Weights of a small image autoencoder: encoder arch resnet_bottleneck.
Rows from block 5 of the encoder, named by matrix and row number. Each number is 50 + 12 x the weight over its row's rms, rounded and kept within 0 to 99. All counts start at 0. After the name is the row's rms in percent of the matrix's.
# convs0: reduce pointwise conv (encoder.blocks.5.convs.0.weight, 56x224x1x1), inputs 112-223
convs0.0 087:52 46 43 40 59 58 38 52 45 44 54 47 54 54 69 48 59 56 55 49 56 37 69 39 63 51 43 32 43 00 30 44 43 65 50 44 53 52 45 37 45 33 54 45 49 55 62 40 53 33 64 59 55 49 60 41 63 51 68 48 53 50 39 61 32 51 44 66 29 54 64 51 48 45 44 36 49 44 43 57 52 67 62 46 51 53 62 41 57 61 45 54 39 63 48 37 40 65 50 62 33 37 73 39 36 55 46 22 60 74 42 53
convs0.1 087:36 55 45 52 33 60 57 52 39 44 38 35 44 51 30 49 56 33 29 56 56 52 55 07 54 41 57 59 51 34 60 62 59 56 46 33 51 66 52 52 48 50 59 78 36 50 43 36 61 51 35 39 64 44 69 59 51 47 50 65 51 39 37 51 49 51 48 64 34 34 42 50 47 50 45 59 55 37 40 57 65 55 39 47 65 56 55 66 38 53 37 53 56 48 47 37 38 50 58 63 43 41 25 59 48 33 54 66 68 38 40 69
convs0.2 094:56 56 53 40 57 48 34 46 49 42 52 38 52 51 84 71 58 21 27 38 63 53 58 29 52 29 59 42 38 75 48 60 80 56 52 51 56 42 55 53 71 43 31 50 31 58 68 55 53 56 44 41 38 32 61 53 53 69 43 61 48 31 54 44 43 52 46 59 35 51 31 49 61 47 58 45 46 47 67 33 58 35 51 45 46 32 43 40 62 57 35 45 54 56 51 57 45 59 39 40 41 45 44 65 64 39 45 50 51 64 45 60
convs0.3 111:38 32 54 57 44 58 37 57 39 51 36 63 44 09 43 48 50 52 33 53 37 47 47 24 66 27 46 42 69 75 34 44 60 61 46 65 54 63 43 28 33 38 53 57 52 59 37 53 48 65 49 48 46 35 67 64 60 32 64 52 42 38 25 58 61 69 44 49 41 52 48 50 62 54 39 42 60 43 52 44 60 20 59 60 39 35 67 65 41 36 56 47 45 50 49 36 67 51 63 48 53 61 45 71 27 29 46 68 54 50 53 51
convs0.4 103:34 48 54 43 47 58 43 29 30 61 52 40 38 53 55 52 47 25 84 52 55 54 48 62 39 50 58 54 26 52 37 37 25 45 45 45 29 42 36 67 56 46 52 54 42 47 53 52 67 49 65 40 39 48 54 53 30 45 44 48 32 60 51 68 48 52 54 49 76 61 59 57 35 55 41 54 31 56 47 36 50 53 93 54 63 40 47 58 46 58 41 63 42 46 46 57 48 48 74 43 53 47 38 52 53 52 51 42 42 99 72 64
convs0.5 100:22 46 39 60 40 65 32 47 41 48 52 53 34 64 54 70 64 37 75 58 33 42 43 44 59 52 57 73 38 57 43 42 52 44 52 47 45 57 58 31 77 53 73 56 42 51 41 31 59 54 40 51 52 52 58 62 65 48 51 49 30 67 36 43 51 53 41 55 59 54 46 39 51 70 67 26 58 41 26 40 46 75 46 25 53 49 43 56 53 29 37 30 64 35 40 43 57 72 48 44 49 62 58 44 62 43 39 51 47 33 65 46
convs0.6 110:52 40 32 72 53 49 74 50 56 68 60 83 37 54 58 38 54 56 38 58 49 57 47 28 56 40 51 60 45 59 36 27 64 46 40 58 57 44 49 38 62 60 49 63 47 48 55 45 33 53 48 68 59 37 33 33 49 42 37 49 48 56 62 46 51 45 39 55 42 47 47 39 41 25 55 53 63 70 26 31 40 33 67 65 55 52 47 40 48 46 52 60 60 42 46 38 54 62 44 66 61 48 50 57 33 51 57 67 45 30 46 44
convs0.7 110:56 37 52 43 40 29 71 35 56 31 50 70 44 59 53 42 52 61 53 42 45 50 29 39 67 54 47 38 50 43 63 51 28 63 71 42 50 59 40 61 57 80 31 69 74 64 49 48 52 34 42 28 55 25 77 30 72 68 49 47 37 59 46 59 51 50 70 43 50 55 38 59 57 59 63 51 48 37 57 55 50 52 46 45 50 51 46 56 27 60 65 59 60 50 50 73 68 44 52 59 57 42 56 55 45 44 44 49 51 54 37 56
convs0.8 115:51 38 59 53 57 35 49 51 55 45 72 56 47 53 45 47 69 74 74 52 44 69 42 35 26 34 50 45 57 36 41 79 39 55 60 53 36 52 66 49 21 51 46 32 53 53 45 67 31 27 55 47 56 54 59 39 58 51 43 40 58 47 79 60 61 54 57 55 36 44 38 52 53 47 42 51 45 40 63 46 40 56 58 56 58 50 58 61 48 44 69 78 47 43 58 69 47 20 47 56 38 45 44 62 28 52 56 72 56 32 34 56
convs0.9 092:56 44 28 56 54 54 55 33 57 66 47 69 35 37 61 55 56 36 31 40 59 35 74 50 79 51 55 75 46 63 49 70 52 44 48 53 72 39 53 42 89 43 46 64 53 55 51 43 48 54 49 58 60 33 50 55 48 44 48 53 48 47 57 53 75 41 48 51 45 59 51 56 38 48 50 45 62 35 53 31 39 63 47 27 56 51 42 43 46 63 39 58 53 59 50 61 44 65 37 34 41 50 71 44 51 55 51 51 72 44 66 35
convs0.10 107:54 46 62 47 58 63 36 57 45 61 41 49 52 66 70 53 47 54 12 40 50 58 57 36 40 62 62 45 41 55 42 58 42 44 42 39 50 41 46 40 53 54 59 60 50 72 45 65 66 60 90 41 43 53 70 42 47 41 41 58 65 54 47 51 61 60 53 48 70 51 52 59 51 48 42 63 61 33 41 44 48 14 48 50 62 44 58 54 36 49 57 63 50 71 58 59 49 45 56 49 51 54 69 64 47 55 65 19 47 66 64 51
convs0.11 098:47 48 58 69 41 48 48 42 69 67 54 51 57 32 25 45 53 42 37 39 29 61 52 46 33 48 76 52 45 56 58 48 64 57 48 54 57 45 52 47 59 58 42 48 40 56 49 37 58 45 65 42 64 77 54 45 46 32 53 55 52 49 57 52 50 45 60 31 61 73 47 60 66 45 58 40 57 42 65 42 37 53 46 15 58 43 43 68 49 43 59 54 36 70 64 37 53 35 65 56 36 58 62 58 38 48 47 63 23 76 51 44
convs0.12 109:44 52 64 60 54 45 56 27 67 48 36 46 52 56 84 44 36 37 35 66 63 43 68 56 43 44 24 56 54 70 56 47 51 47 49 38 53 48 60 48 57 28 55 71 50 53 22 54 54 44 40 43 48 59 61 36 75 54 51 49 58 48 41 28 38 51 51 48 66 56 38 43 52 61 44 38 62 80 27 68 47 52 40 56 54 62 50 38 45 47 45 65 71 53 72 67 46 40 17 41 41 36 44 57 49 49 62 39 56 35 34 52
convs0.13 109:50 56 40 44 50 58 34 80 45 84 64 39 51 63 43 78 70 57 43 36 37 43 53 17 33 58 53 51 53 59 42 31 55 52 51 43 47 45 56 38 68 28 76 67 39 37 49 61 48 63 61 59 60 76 58 60 58 38 40 43 58 58 64 41 58 58 51 44 52 60 50 58 45 48 59 40 59 71 40 37 46 55 72 49 68 42 56 48 54 43 53 41 42 44 60 45 34 52 39 58 41 61 54 52 40 59 51 49 47 33 56 55
convs0.14 106:45 59 51 38 44 53 66 32 65 44 42 52 46 55 52 60 53 57 65 34 48 33 74 29 54 35 62 64 43 35 44 57 53 56 75 53 31 46 58 46 71 26 31 78 24 48 45 78 65 34 77 47 37 43 41 66 46 48 40 63 57 51 50 43 43 56 61 68 46 53 42 38 53 64 69 54 50 51 35 67 21 40 53 54 56 50 51 64 43 64 58 47 47 57 64 35 76 50 64 43 38 44 61 54 49 65 46 45 58 74 51 55
convs0.15 084:45 48 49 50 46 43 63 52 39 56 31 81 53 49 64 57 60 44 71 41 54 44 33 49 78 58 52 47 30 42 53 62 24 35 41 66 38 58 44 54 46 39 54 49 27 60 63 51 30 63 43 39 48 05 52 38 52 42 45 45 55 60 46 41 55 41 42 44 51 48 51 52 46 67 55 32 30 55 37 68 27 43 43 45 59 52 57 45 38 42 41 44 56 57 68 48 59 28 58 36 50 44 59 77 44 46 42 64 49 56 59 49
convs0.16 112:47 37 64 65 37 49 60 63 53 54 62 51 36 30 60 48 44 56 70 54 39 50 72 38 72 54 57 83 52 42 68 37 50 45 61 44 23 57 53 75 34 59 36 39 51 46 55 42 45 63 45 52 67 44 57 45 52 89 51 50 41 48 46 42 79 53 64 25 60 42 40 48 29 37 62 33 65 74 37 52 48 58 59 64 49 45 56 58 53 47 61 50 38 58 39 59 79 39 29 56 50 44 57 61 27 41 40 59 53 64 46 35
convs0.17 094:57 50 42 54 37 55 37 57 54 48 64 49 45 57 54 56 71 57 68 60 49 51 73 29 67 55 63 50 53 47 52 19 45 48 51 61 53 50 50 31 37 48 42 35 68 51 46 54 57 29 75 64 56 48 46 35 50 56 64 49 64 40 50 38 44 63 32 52 61 40 40 64 67 54 51 51 41 56 47 45 41 28 67 47 54 37 63 53 62 66 36 54 26 53 59 49 42 73 54 50 56 55 41 53 31 56 58 69 69 42 67 52
convs0.18 093:53 50 49 54 36 49 32 44 48 72 66 45 55 38 51 43 58 58 46 55 48 55 57 55 59 35 68 36 46 37 54 37 32 53 56 71 62 54 42 46 52 49 47 69 51 60 58 65 73 44 50 54 32 58 60 58 62 42 51 61 63 47 46 68 51 54 63 63 56 45 40 59 33 61 48 47 70 42 55 36 50 69 44 51 62 35 40 60 55 56 44 39 47 55 33 47 47 45 69 43 54 53 42 42 33 40 40 58 55 48 69 30
convs0.19 090:49 36 57 48 35 64 30 75 36 59 60 50 66 81 54 46 64 40 18 53 42 30 69 65 67 36 60 64 52 43 45 21 70 50 40 33 38 59 44 41 37 28 43 50 32 46 44 73 45 58 58 57 43 39 46 52 69 43 47 49 59 48 60 57 48 56 37 55 37 47 54 47 68 44 51 47 57 36 34 44 62 39 43 73 63 37 40 64 37 48 64 58 49 43 45 44 48 58 22 47 48 48 45 51 53 47 48 63 45 59 34 59
convs0.20 108:36 73 45 43 56 59 64 56 43 45 39 58 29 57 94 65 46 42 31 43 46 67 43 42 24 25 47 54 64 39 40 63 43 50 51 52 51 39 41 69 48 32 35 47 33 48 54 66 41 46 52 56 33 31 39 63 51 42 45 59 45 52 68 40 35 50 43 53 52 58 51 61 58 43 51 05 52 41 24 39 59 58 53 43 60 45 51 36 36 67 58 45 51 43 19 62 55 47 51 50 47 43 81 46 44 52 36 43 41 75 48 55
convs0.21 106:60 44 61 52 60 35 27 36 62 63 52 75 50 34 70 52 54 67 52 54 62 55 42 53 36 54 72 40 38 46 53 85 33 69 52 55 58 31 55 57 44 46 52 60 35 40 70 39 46 36 50 38 34 62 66 40 54 54 59 61 72 54 47 69 33 55 51 60 62 67 54 41 43 55 50 22 66 30 46 40 60 22 59 69 45 46 48 56 50 44 68 48 44 37 52 41 38 48 48 45 49 54 51 50 29 45 55 28 58 43 42 55
convs0.22 101:51 42 42 65 35 71 48 42 54 37 43 40 47 74 40 64 49 52 29 44 40 38 43 19 33 39 69 80 34 55 27 51 51 46 48 42 41 52 46 46 74 74 39 48 18 53 47 42 58 46 67 56 42 36 52 33 43 54 51 48 51 53 68 43 56 54 51 48 86 43 54 61 64 50 59 35 48 36 56 39 30 53 47 48 63 45 52 46 27 46 51 51 45 63 50 47 23 40 35 51 54 54 66 46 54 58 66 39 50 51 59 52
convs0.23 089:38 44 73 51 52 59 25 63 57 56 47 51 49 30 66 50 47 57 61 52 47 37 50 48 54 39 82 26 30 55 75 48 37 58 60 46 43 49 54 58 73 39 66 47 28 33 50 31 58 77 41 62 43 77 57 64 56 58 45 70 59 43 27 46 42 42 65 43 36 31 54 46 40 36 61 53 55 94 53 55 53 53 26 58 39 63 50 38 62 43 59 75 47 51 31 44 52 54 43 48 59 45 51 59 22 56 61 46 42 58 67 44
convs0.24 105:53 44 46 40 45 44 44 45 59 28 78 47 52 60 89 46 40 58 68 38 13 58 53 42 22 30 68 46 52 48 40 53 71 44 53 50 43 52 54 70 63 30 34 40 63 46 59 53 58 46 47 39 31 64 71 81 69 34 43 44 66 50 57 45 42 58 65 57 53 58 46 59 55 52 65 76 47 52 46 38 45 65 47 49 44 53 48 60 35 66 62 49 51 39 55 65 60 39 51 36 44 58 55 64 39 50 47 45 31 55 44 47
convs0.25 089:52 55 58 53 41 64 36 54 54 70 67 28 54 41 57 48 49 60 44 46 56 58 55 38 39 67 56 43 47 65 29 78 69 37 54 29 46 54 47 59 56 36 57 45 39 57 49 30 55 34 64 56 41 60 38 51 30 35 54 27 44 44 66 45 28 43 38 62 54 54 32 49 32 48 48 57 56 57 35 68 59 42 49 77 61 48 49 55 82 72 40 39 36 50 66 54 45 61 48 44 54 41 52 47 47 44 63 54 51 45 36 61
convs0.26 102:53 44 43 53 49 27 44 52 40 60 48 68 49 42 75 48 51 35 62 52 46 52 36 23 45 37 56 39 21 41 68 45 44 45 41 53 64 58 64 51 57 22 47 47 56 37 42 48 25 64 48 48 48 56 40 57 38 40 54 53 38 42 52 59 59 46 59 45 46 49 42 55 42 52 58 43 44 58 58 40 60 55 34 81 47 60 51 43 57 53 69 43 41 37 51 28 74 37 39 43 60 36 56 64 59 47 53 54 58 33 48 41
convs0.27 098:38 45 55 52 46 55 51 57 53 40 64 41 50 64 36 37 50 58 39 64 59 51 62 65 32 48 40 60 62 56 37 07 67 55 49 36 79 39 49 63 50 40 41 52 65 49 38 53 65 45 66 57 52 79 48 49 44 50 42 47 51 42 67 45 35 56 48 39 47 54 58 51 57 48 51 53 47 49 56 54 95 55 56 69 58 50 48 45 62 59 41 55 43 35 56 48 46 69 52 46 48 64 41 40 29 51 66 47 66 39 50 51
convs0.28 080:50 45 60 54 47 45 56 35 44 41 56 30 38 40 52 64 50 56 69 45 48 34 42 48 68 64 61 63 54 46 46 34 29 65 55 24 51 30 45 32 29 61 48 80 40 64 74 53 74 44 54 50 36 52 48 34 46 57 45 54 57 42 51 29 48 47 45 52 42 30 46 52 49 35 47 37 50 54 29 36 51 78 64 40 59 46 54 31 54 50 56 55 55 20 58 54 46 50 50 61 40 77 34 45 55 64 73 54 35 54 41 48
convs0.29 114:54 43 55 63 39 73 69 46 42 40 42 29 63 62 48 50 54 46 44 51 42 34 33 37 52 37 82 48 39 54 33 63 37 45 26 35 17 46 45 41 64 39 14 49 54 40 43 53 52 52 75 34 68 50 37 69 29 45 37 51 36 50 38 58 68 58 60 60 60 50 43 53 58 58 44 27 44 49 45 36 43 47 41 38 51 57 54 66 50 48 54 37 49 45 52 68 59 51 55 36 58 57 29 37 48 61 64 45 40 38 55 34
convs0.30 100:41 36 44 45 36 53 42 77 50 57 63 28 49 47 46 31 52 60 57 55 17 42 39 59 47 38 62 50 48 54 52 45 44 43 42 45 56 41 28 38 47 37 64 54 25 56 58 58 46 55 46 37 71 57 45 46 40 46 35 62 48 47 33 40 44 45 39 35 65 60 49 47 48 40 50 37 63 81 62 43 64 43 49 43 53 49 50 51 39 44 39 45 53 34 35 68 52 83 63 52 56 54 53 37 16 46 49 43 42 61 38 53
convs0.31 095:46 52 61 46 58 49 50 79 53 40 24 60 44 51 54 34 53 44 64 47 44 50 63 69 48 71 51 36 58 46 50 37 50 39 42 41 46 36 45 60 29 50 57 54 58 38 62 43 63 40 34 65 67 55 35 44 75 60 40 54 51 71 45 52 41 50 41 55 20 32 46 48 30 46 27 40 39 43 48 51 65 46 59 63 57 66 69 42 69 51 53 60 37 28 40 42 52 69 55 70 40 29 47 45 79 34 47 25 55 42 39 65
convs0.32 088:62 33 38 32 39 53 44 47 49 45 51 43 53 45 49 42 52 34 67 46 52 20 72 59 52 65 55 24 35 28 28 53 17 55 45 44 30 67 47 21 48 72 70 58 48 58 58 41 58 51 45 52 40 35 66 62 46 47 25 36 37 53 39 53 47 49 80 57 83 39 58 67 66 63 52 45 50 51 46 48 57 60 59 53 43 47 48 62 43 59 72 51 53 44 56 70 45 55 35 27 65 46 57 45 64 54 45 45 63 62 42 38
convs0.33 109:39 58 82 66 37 52 44 32 64 60 59 46 55 44 38 51 57 45 59 59 59 49 45 41 59 51 75 39 47 90 39 66 49 53 47 63 67 54 40 57 55 56 38 50 51 67 52 49 62 51 54 27 65 56 43 68 36 60 59 60 46 50 44 42 49 47 68 53 48 26 62 50 57 57 55 62 76 74 61 47 40 35 39 47 59 31 43 57 56 33 55 41 50 33 53 53 35 20 36 47 45 45 54 37 46 44 72 41 71 35 42 54
convs0.34 101:59 42 45 67 38 52 44 55 44 45 41 83 51 47 24 46 39 43 32 46 57 31 47 68 61 37 61 69 39 54 78 45 33 51 39 52 66 53 53 65 75 72 40 35 53 44 64 60 52 33 49 57 55 40 40 39 55 47 62 50 50 58 48 56 56 48 65 47 55 51 48 59 60 40 53 45 52 32 46 63 53 38 50 45 55 46 44 45 64 62 44 40 57 47 31 39 41 35 38 58 56 45 76 41 46 44 56 36 42 10 36 42
convs0.35 094:45 62 52 49 37 53 53 37 59 37 76 39 28 45 58 56 48 54 36 35 50 50 43 21 60 55 53 44 45 32 43 69 64 42 61 39 35 31 50 33 61 31 52 83 40 43 50 58 55 40 46 52 42 48 62 57 65 53 35 49 47 40 41 62 52 54 32 45 47 63 63 60 53 43 48 44 30 44 29 41 51 42 40 41 54 60 50 55 68 55 48 35 49 21 46 62 27 53 51 20 48 46 57 45 64 63 43 67 47 55 54 49
convs0.36 116:49 56 52 55 44 61 36 80 69 40 52 53 55 56 50 63 67 40 33 36 52 46 49 25 19 34 54 20 49 33 51 78 43 53 45 58 52 48 56 51 31 53 17 28 36 48 55 73 61 28 60 53 19 45 61 75 64 39 35 61 49 57 45 33 42 53 25 38 57 56 58 52 40 52 58 53 38 74 57 48 56 46 54 46 32 31 47 45 57 42 48 33 54 70 49 62 42 35 52 44 47 46 72 67 52 62 52 43 49 56 45 52
convs0.37 107:48 57 60 52 34 65 52 52 50 53 42 38 48 57 59 45 33 32 44 56 55 44 55 28 79 33 38 58 46 17 43 27 45 39 50 39 41 53 41 39 68 46 48 82 40 58 38 53 69 56 56 59 66 51 56 46 45 42 56 58 46 57 21 59 57 66 48 48 40 45 46 57 64 60 46 41 58 59 49 37 60 36 52 46 50 61 57 65 43 53 55 46 37 52 29 46 42 64 57 50 45 62 56 56 52 53 49 43 33 30 59 48
convs0.38 089:52 55 42 54 49 44 44 61 62 51 54 31 34 64 39 46 53 27 31 63 81 51 53 57 44 31 46 63 44 52 55 30 50 53 48 50 50 54 44 31 55 50 71 28 45 51 58 58 37 46 49 50 60 45 58 54 52 54 30 22 62 53 67 59 60 54 22 47 13 33 72 56 60 49 43 51 66 48 57 52 59 67 58 46 61 34 48 53 62 49 43 41 47 49 34 64 37 88 43 50 50 58 43 43 64 43 46 58 55 47 60 45
convs0.39 109:67 40 59 48 37 42 49 58 57 54 25 52 63 56 56 46 49 43 32 36 16 43 36 52 72 30 55 46 63 21 57 79 36 38 40 55 36 58 51 35 41 66 43 68 94 42 40 43 61 62 51 43 43 63 71 81 61 31 49 42 41 67 46 52 73 36 44 37 42 30 47 49 47 44 55 83 61 51 50 53 35 52 45 34 63 37 38 53 42 34 45 64 46 58 38 39 39 42 45 38 53 50 58 68 41 28 50 22 44 52 53 53
convs0.40 096:45 49 41 58 44 50 47 47 56 38 35 63 40 46 28 49 36 59 43 45 67 61 37 39 44 35 50 50 41 38 55 74 47 38 50 57 35 54 66 77 50 51 61 47 32 47 32 49 49 49 39 52 73 53 51 48 50 09 42 49 48 53 55 20 44 47 43 50 28 77 27 55 52 68 58 47 62 54 50 45 32 58 69 56 58 82 48 56 34 52 54 53 57 86 52 35 40 37 38 39 45 48 71 29 72 51 53 55 53 54 44 42
convs0.41 116:34 42 56 63 40 67 50 48 56 50 54 63 57 57 38 43 58 62 45 72 45 32 39 47 38 37 56 30 62 42 32 37 21 43 45 55 37 39 42 53 49 65 50 35 43 31 43 40 56 65 35 55 88 45 64 55 52 33 55 54 45 66 34 51 69 44 50 54 54 68 33 62 48 56 59 47 68 31 44 46 50 57 67 63 45 61 54 65 59 48 74 50 52 46 40 33 58 34 61 45 61 35 56 68 57 36 45 54 56 35 37 39
convs0.42 101:49 68 37 56 49 36 27 54 48 54 48 38 51 42 40 48 43 70 53 36 22 39 72 30 38 48 75 75 55 46 55 39 48 28 35 32 42 49 53 38 52 61 56 23 33 40 44 42 36 43 47 50 52 59 43 40 43 40 54 57 59 35 39 62 39 51 71 45 50 50 53 46 54 45 66 30 44 32 62 43 59 71 42 51 60 73 48 49 48 54 62 57 41 44 37 52 53 60 24 61 72 62 72 45 11 47 59 65 65 41 49 49
convs0.43 114:22 43 56 36 41 35 37 40 37 47 23 70 50 62 30 55 48 45 47 64 38 58 37 56 56 53 79 77 34 36 66 24 87 57 47 60 37 57 56 50 48 55 65 50 29 56 38 38 54 59 31 59 73 54 37 62 44 53 49 37 54 64 43 43 44 47 74 68 40 54 52 48 55 63 41 43 45 46 66 50 54 60 44 74 54 61 35 48 46 49 58 45 50 23 61 56 43 34 34 56 43 46 63 56 42 47 74 28 43 36 69 48
convs0.44 110:56 52 41 57 50 49 43 48 56 78 87 40 55 48 35 59 65 50 78 47 27 62 55 12 70 62 51 31 32 70 50 50 53 56 49 41 48 63 55 62 57 59 76 49 39 56 57 76 30 42 61 39 40 53 73 50 48 49 67 53 42 38 54 61 53 54 53 46 29 64 61 48 50 51 67 51 44 39 45 33 46 44 57 28 49 47 48 56 57 42 52 60 48 39 29 49 30 48 50 55 53 56 70 46 29 59 61 60 53 72 55 52
convs0.45 081:57 51 47 67 51 57 59 50 46 64 46 37 47 51 48 64 45 24 84 40 52 44 66 55 59 39 52 52 55 19 56 57 21 51 58 56 17 59 36 58 50 58 46 40 57 42 50 30 25 60 50 53 67 34 67 59 56 22 57 53 45 47 62 48 36 46 42 44 52 40 53 53 41 46 45 35 41 71 29 32 62 54 41 62 50 67 57 64 45 52 44 43 77 65 36 28 32 47 57 44 55 54 55 69 63 37 71 41 43 59 23 35
convs0.46 078:57 62 40 58 53 29 35 60 44 55 44 34 64 54 39 46 60 36 57 63 53 48 46 14 46 52 56 53 48 68 52 41 37 43 62 37 53 45 45 66 31 73 44 34 51 53 46 31 58 48 48 52 50 51 62 49 50 52 54 52 57 51 50 52 49 57 44 67 27 56 42 61 41 49 45 43 48 52 51 32 42 65 47 39 53 72 53 38 45 48 56 46 39 46 55 37 21 59 46 62 57 51 94 42 41 69 40 34 24 43 55 41
convs0.47 092:44 44 47 47 34 61 36 63 41 65 47 62 41 75 48 46 44 54 59 47 47 51 47 34 95 60 64 70 71 33 56 53 50 49 48 39 31 28 52 57 41 43 71 30 33 49 62 46 46 56 46 48 34 52 46 74 55 37 42 42 39 55 48 53 52 44 36 44 45 38 50 59 53 38 39 29 48 22 53 29 45 62 31 38 48 46 40 39 58 71 75 46 63 63 43 49 46 49 34 50 54 45 57 38 69 42 39 26 48 40 40 38
convs0.48 084:38 35 62 58 56 62 46 28 51 54 47 68 49 57 47 44 49 60 61 52 37 35 58 61 41 44 48 47 74 25 60 46 38 48 45 38 51 39 50 61 52 44 25 59 43 44 57 47 57 45 36 60 53 54 58 59 55 51 56 25 56 36 54 49 28 44 31 44 54 60 55 48 40 56 63 51 50 64 38 52 49 85 35 52 52 47 41 27 44 54 59 51 45 57 41 77 78 52 39 42 46 33 47 51 45 43 40 78 63 62 70 60
convs0.49 097:41 49 41 57 66 77 62 31 43 59 48 45 46 56 48 57 38 36 61 43 37 47 58 27 35 47 59 49 36 51 16 74 42 54 75 33 49 43 46 45 47 48 70 30 30 71 28 46 45 28 61 56 41 59 51 51 79 42 56 45 50 51 19 44 48 72 65 67 55 55 45 47 37 41 37 65 41 56 51 50 30 61 48 56 59 45 66 54 56 54 42 54 53 63 56 70 56 33 38 46 29 56 46 54 43 41 47 50 51 66 54 42
convs0.50 111:51 41 39 47 34 55 52 45 44 62 55 40 36 57 57 63 32 45 70 41 40 45 48 84 34 51 59 67 48 16 76 39 53 39 53 31 33 64 50 41 78 27 47 55 49 50 48 50 88 53 45 62 42 45 51 58 61 48 49 44 50 51 47 51 48 42 27 56 50 65 59 54 46 39 54 65 28 47 42 50 53 57 49 45 51 58 44 65 53 51 58 59 50 60 34 69 50 71 33 37 45 57 54 50 43 56 40 42 55 26 58 65
convs0.51 107:49 55 38 58 46 65 37 43 35 55 49 68 49 52 46 43 55 60 53 37 52 55 48 60 53 31 45 51 29 27 33 40 47 57 47 50 41 58 49 58 48 47 57 39 48 44 34 53 55 47 25 50 75 45 38 67 74 41 44 58 45 43 51 45 18 55 78 50 52 58 46 53 41 67 51 20 46 61 48 57 59 68 34 53 67 34 34 60 42 59 42 44 63 64 60 46 50 55 63 59 44 50 41 41 10 38 48 51 39 17 61 65
convs0.52 082:49 27 41 43 58 61 56 27 56 60 26 69 40 35 54 39 67 47 29 38 63 25 45 71 72 53 54 58 66 43 39 30 77 40 55 53 34 49 43 49 47 51 54 34 55 46 63 44 61 61 56 46 64 54 60 45 47 28 57 45 53 72 74 36 34 49 46 55 48 76 47 27 35 39 41 51 67 22 42 56 41 47 54 51 40 74 46 53 56 46 52 54 48 49 50 41 65 51 70 50 41 52 43 47 81 52 31 35 30 61 48 41
convs0.53 085:50 48 35 44 45 35 41 52 47 52 70 70 57 46 41 44 57 52 34 49 52 51 45 65 38 45 37 46 54 68 48 55 77 49 45 69 50 63 51 55 62 35 51 29 71 36 57 63 42 53 41 68 64 49 50 57 60 44 32 25 38 57 26 50 59 52 63 41 66 61 44 38 58 43 54 63 41 29 62 69 67 27 31 53 45 58 54 53 56 55 60 49 50 78 35 52 48 42 52 36 53 44 66 61 58 49 39 45 53 46 52 49
convs0.54 122:50 55 48 50 49 55 41 39 49 48 77 26 58 43 47 83 58 60 50 38 58 60 48 30 34 33 56 64 58 54 38 30 68 44 41 61 53 37 52 54 47 62 63 33 43 51 43 52 40 39 62 41 33 46 52 46 56 46 45 45 59 50 43 52 37 56 55 59 56 47 55 52 44 45 57 48 60 63 31 51 52 32 83 61 53 44 59 45 63 45 40 62 56 27 42 46 46 47 57 42 39 37 53 60 40 50 51 70 56 55 39 54
convs0.55 074:49 26 54 49 48 46 44 62 45 64 47 66 71 58 63 62 25 53 64 23 73 69 51 61 24 32 54 34 97 68 40 70 36 58 51 58 74 31 34 36 43 36 59 55 61 50 51 60 45 49 44 59 48 49 51 66 52 41 52 44 57 75 43 53 42 44 67 55 37 39 40 63 63 48 54 53 57 60 31 49 24 40 62 46 65 38 45 27 40 53 45 20 53 37 61 54 37 52 55 42 32 65 42 46 38 64 38 74 47 52 41 48